python train.py --encoder_norm_position="pre" --encoder_activation="squared_relu" --residual_init="zero_last" --optimizer="soap" --max_precond_dim=1536 --ema_decay=0.99 --max_steps=10800 --adamw_weight_decay_other_params=0.01
Rows from block 2 of the encoder of a small masked spectrogram model, named by matrix and row number. Rows with one number belong to one neuron. Each number is 128 + 24 x the weight over its row's rms, rounded and kept within 0 to 255. All counts start at 0. Numbers have three digits each.
After each neuron's rows are labels from the 100 clips, of 14848, where the neuron reaches its highest value: "band" is the frequency band that holds the peak. Only what is clearly more common there than usual is listed. The data: simulated modem signals in the audio band.
# fc1: MLP up (encoder.blocks.2.mlp.fc1.weight, 512x128), inputs 64-127
# fc2: MLP down (encoder.blocks.2.mlp.fc2.weight, 128x512, transposed), outputs 64-127

fc1.169:128154156167180137132100110117146122158126139193132132112123124115165155143122106134122116133097129109125140120141138129135126124165162102141132118134154128087113098116169110096108125122150109
fc2.169:124128144144140144129123111096130110119105131115125124168144068110134129136137133145142128103142102123111141199102128146177123114153158124099082104121154099119107116089208139079139154127116079
band: 2000 to 4000 Hz

fc1.134:122144117139133159169154136110131136173094170129166166130114114107133129107119106147113157135113140132146146092142158098109111146173177107105131149149107078150128133153090114120127152163146099
fc2.134:126115150144122123127148128157111100134180107111136129140124189159122125112130139146123138105102157126182137072122106123090125142139123137129140169117116123101173129149134095157132122141156163
band: 250 to 500 Hz

fc1.490:125118156118130113116116129096125152146134210118131129141089127124139149140116100150128142105124075137112145159139129125125140152097156092144116107153108140146152124128115149112129134084071106
fc2.490:132110145105136098134115129126085124152130112124104128087107133167134107120133112132136130104125146108130137104121121132105115140157151108131145142105120139132139134095214072148160125146207137
band: 2000 to 4000 Hz

fc1.65:135103161137146143113131101094128149116177082123105131146109119102147139131100130123083155136106155137161186109111087090069128136139152112133142163128118166118133110175140126122119170133093154
fc2.65:137148144131131129104142091124102144105061155123135143127120160120126129115115144100123089138092099140133125128138115157104129125101087130102122097088117119147066133121099120099121126134074117
band: 1000 to 2000 Hz

fc1.285:125151120138144109114137113149153130115117137134151127099128121137113112131141140122133092110128172136154139096142123145110101129135148103102117104130124081118150171163107120115145109125136167
fc2.285:141119138131144113109135114119094130133177172123093082148127151131123123206125148124161101110149114133171153099148135109131125106138119135088148135144123117122154134112193129133124129133127184
band: 1000 to 2000 Hz

fc1.394:141108106134124150145147133123101116105096142165100116120148144160142105156140140125136157082135116145144140098168134102092128142138153136139100135137157121142113119106171121134103123100143145
fc2.394:150132155126129117151118118134092126126173148130125119147122157122130126124112120116124097124107135135098138120121118131101093125167074130116128151090134136123160167142105173073106125147106186
band: 4000 to 8000 Hz

fc1.23:105122119113105139131107124109113135128154116132132109192147157125097140121115105123096089103126149159121125123136112088052136132097124109201131101150119084129146093128163127122136154108104135
fc2.23:120136136128122148137127153140139123132091113098121135156154109099138137131132135128159130157146114119152124147105133103144128098137142112134173073145146142193104123145078157107142146147149162
band: 250 to 500 Hz

fc1.217:116122157106091128133135106141120117151118151156170087113120136126111141180127115141147145094138140173133115116126128123161120129142144169152173147147138151139058069069131103102149108101128113
fc2.217:145128137120139123092158126151137138128092149117125108131135140120122132147127135134134099164125135125148106130142128153091151128120096140121133150104183122147129131159239127103124138130096142
band: 4000 to 8000 Hz

fc1.458:149139131158136158124146124113147128146118179128150128138153102100112114124132141103128205108129124163170102134120164115127143158094131123161127122124114158122148155125134106098094110142154110
fc2.458:131122086155144152164126135148129113104124113118148154111121122123158129117142152146148130152138133125052160157145106158177116123119077149103113201153131143123116141111115124156161136140128144
band: 2000 to 4000 Hz

fc1.221:195167148134175151157166142154100126172138175129097108166114157133108142083114117135124160115102094116108089075103094069111150142162117130133154126127145134110087101127073117154131135132151110
fc2.221:136119145132118121102150138145167113106115135112117165153144171132114130113123129116139159128093126134173136099089085113109102139144161127149149123090124107135155122109031126137137110119166078
band: 250 to 500 Hz

fc1.15:103115131135122158134101153120128135101141113141151084161141101097094143137161149160127149151144138111081110221133154153093100117117153101129132139114150117133166070141144136136157133117093163
fc2.15:132136137149096131104108149132124130134139135103107133154121181150139120140106112092117153074123123112104104214128121131119111119192119122123118136105144153138111149135131158196137138109144117
band: 250 to 500 Hz

fc1.336:110119129123132132123123125084092122089108114107117118130159146120121131144107133150152144160141125156114131159111146052076120128142085104145131105107129174159178065123118143148099120100130161
fc2.336:115144117149106139108111132130129105136104080119111125157107152131143124140146133075129104145160136150130097189124099158132123115098095135148109135157117147117088173150086120173157122114144094
band: 250 to 500 Hz

fc1.171:117106109140127118122116156109161134154150062126098129120130133123119181156132110109106100150109136086132109136083123185120119117111146119136145099163124116094141105103107068160190130131121141
fc2.171:123134106144093139165132123118105119123119146149151103056119143111126136162132117132149103147133117137092126137119110115082124123158130128148126096097119131127121129081089116133157158127110125
band: 250 to 500 Hz

fc1.471:125134158157173159146160075107129134132152113121138078105122132123111115115102115114150099089112136122103135110074165070129135120142091125113109087140116121125107081143113146139130144126139108
fc2.471:117122125142128117143142125136119141137112103115146129081129179111139122149139117134141131129132146143144110083108119109103106131162129133121120100115105147129130124151029097185119119141167184
band: 1000 to 2000 Hz

fc1.382:137141110118152105105136150186129153152119129116084157141130084151142143103103103105138142105100153126135138087137143155157128120198136128141133124090141096139181111099142112130133120165129155
fc2.382:119108147128134118130135161119137115119179132138108101174112103139094114137142116151162134138146139145134108192117113126173128110152112135106123142103146134165126119142117155124156133118104138
band: 2000 to 4000 Hz

fc1.33:153127116121153134172138142127148126160128112105110109161149132185084101143120147135131162154164128082073118168122134093099179165119125102119127141106112122135121107136101108115097139126150110
fc2.33:114150142130121118142125131110158146144123116154136152132163129096125121129122110100104106132149089138086105162113145091187131137114100134139134170155114163106095120121102104186136102155134132
band: 250 to 500 Hz

fc1.95:148111176144163134106118122127119158176126137150124130123119128154178106107126142141114136183103114108131110131178120170064134137112124122121124156125108139178132090145111155140178120152133101
fc2.95:135122142142120108144168113120147104141113120150147132160111141143120123117120078134129133105123148137084113074084139128139125147146125110137123140134118106043191151137164129173120102121150140
band: 250 to 500 Hz

fc1.344:138129141153093119148142119136138145120139084132112127166115158128144134115121084169119101137127130151127134129136111066061128145114099133148119148131125145128107097118086133155114144139120123
fc2.344:123128161114127134113124114126128101118104080159140133149149128131110121132133133128107152168128147136094137121131112116108135141151100120151098199087115155121141134122082097155107121131158118
band: 250 to 500 Hz

fc1.319:112150161144139144131117155151143108105134129154121155099104157180130111123125129109095180174102121138134133108110128098121151128144127117158140118163135137171132193132179114124190125121147127
fc2.319:130134124141124122132073100141114112143109161190118106131136112131136120146111132144120133115129113129119125129165130109099114142129127115120154181120122122154089142157127171108131139143114144
band: 2000 to 4000 Hz

fc1.470:154110150130149144156136095115136117131174150150125139165115141118077128148127163137136168119117094133151142077129127201114117104109121137145118148125115128108109144131124089119103143157127093
fc2.470:138119116157123109151150133139110129132096135074153168116120135141151126119129107117101142136132134119099109113115122102120123098137115129135113147144130145133155100121161114111121128127147107
band: 1000 to 2000 Hz

fc1.367:164140118140170154133152131123094122108099134213150132099163104129143135105134118136151160159126113090124141138113127190149102111132115121101101091130129123157158098151151133140100120148081111
fc2.367:124124132127125148148184120155136113131131104106127111093103110146122105087109129152121142070120120117125103076141101125128125145114073119151111144114145145104118160130066114139123114132134125
band: 2000 to 4000 Hz

fc1.472:113134151133105117069110135136147153135124103116146128156107143059155114120135164110105105138123157135092123129111131043102095085108103140096121119133148149153146123143148127155124128127112108
fc2.472:132103154099158104122159119136167157124134114084117127103100112088098127125133136106125163136128138108093125138084112127073145116147127120131085146088147106152131115159161135140079111125157144
band: 2000 to 4000 Hz

fc1.110:129088109153150126118123143132103158140154104159122148066177131119149104100129162117126121134103169109116111168124152108121119150100082116141148147123120152166133131086136138122131158152120132
fc2.110:145138125108118141141118131127174126109073116078095094132146076082106141076127129116084103109142116131141090157130141131104154127153138126127115097064152140132107112124161136146161150173128122
band: 2000 to 4000 Hz

fc1.250:157104153159152093154121095163138127106146030119167134141126159115164127129139135119129087126131106166147119105148123116133143138125138114134129107127129114112085162082098147143116159176088143
fc2.250:157095127144146132108159114144090099154157127158127133155131124111103129145102112129119185133077135133128139083133139110133120139119069089108145157128088111130147123153185173106128094138080116
band: 1000 to 2000 Hz

fc1.270:108140085149156115118122137127137121145130114139110108149104107111126090098083119107147130136118123127124114181131080082111125131132119092141144141095175107116150113094118119125138156124118134
fc2.270:118115122089151150145069181098155132098095136107126118150166092111104123112164121112118118120179148132125111160113162102131157167123145128113097089132153126123128109108158165143156140136092148
band: 250 to 500 Hz

fc1.479:123158146169115118140148140126134108072163106152128078195146134133135132130115120131117128140151124121148114128141135100071109111130105159157129145136136144144151091111129068097150138136153148
fc2.479:129145130129130118102101081124101104109080118112115123185113159122123139139135115145101113173128139142151124064143125127102128122131088124148123116123115126149123154122140131189123119142124152
band: 250 to 500 Hz

fc1.80:130119076123157151144142151135125136123117128116134135156082152162115139135139131152110128167115120093125091148145103137153088101135141128152128119140154103136100054122081120149135163111120122
fc2.80:122160110116130125139095123126136123089155115188140160158162146138141160114123140142115130111166127104128150189129137140140142144118112132084089109119146137141080166087094119125169150143139157
band: 250 to 500 Hz

fc1.211:135133155134129118153155142130114114123125113140087140127169149117150121158115130110161116149127120143119152122121085178097144121098142104187133117169135100141150115123132123140095146154136132
fc2.211:109119159098151136116089182134051133159112159088120138154132124133109127127095109105101143174117135126131134162159136095151136124126117117095131127132128157152132130114174107079148144112144132
band: 250 to 500 Hz

fc1.121:134151131140114106187112094137153134119100103144158114087103112123120119142146125142132160160129091176110109134130130059079137110131130159118103183104120159132104139139177135130113116136149170
fc2.121:115124117139120143180101127149137125124165129115084159118127076133135123168124121102153087153157126113137119134105150123118139134105072100136138103119106168091165144144156046113172136105132124
band: 250 to 500 Hz

fc1.243:167119143140144125187157114089149118171142137106186135088131100150106135173072124153110155179115131135132164070158103159103102136111162128150130131132112116139124168112115144155087132130126125
fc2.243:124123141147118119137159097110150144132108128129129098100115127132069124102102126122135144146098126127145157089131076122109121145139093155168110108102093140126169135141155079142140147101162135
band: 1000 to 2000 Hz

fc1.247:138132133099158127101097137133131118113096100108132140122136103079138122103115118111115147145138144159139149111131119211081112141114149109131124113100100066102118164176121146105164122132119189
fc2.247:148140114131127148158107107129119124113138135152118135144130144109132144171133142162130159114106122130102128166148148129121144119135055125109129146106128109133139117123255177113145100136117076
band: 1000 to 2000 Hz

fc1.409:123050127136091129156111160109169110128135129130127151131135105104126155115148159111109110153136105123085167231117112145102117115135123132087118132126112127120128094109087100111158143112122154
fc2.409:124123103153102138130093121154170142118079107097130136123124128129117118146122145100102098100148151121140137160103100121123143093103133143112112137193081131178102096097116135135130162120113117
band: 250 to 500 Hz

fc1.114:126130105132107135142145125154134129099168039118136135201140164133099118126107133094107141097125127138142147122071115090164126156121117142106139108134136114119123118077172117152100128071133133
fc2.114:136116129131106162151116120126086139143159104142123140084127102119131129114133122116134127107100138121126127080089130102126113127143138133146106091118108122162175075145222113136131107111125071
band: 2000 to 4000 Hz

fc1.207:096120162156166118150131138063109136133116122117138103081165101105136121151105124161096129087112107163112115137150139141155118137187144136156133152120134106105193108139134106159112108131125141
fc2.207:132153153135115120117133076111126151132157148128129094172132125115108106147109124136133132122098123131162116086080124101139111162116162123176120048095027115161105095095139093111108152121133125
band: 2000 to 4000 Hz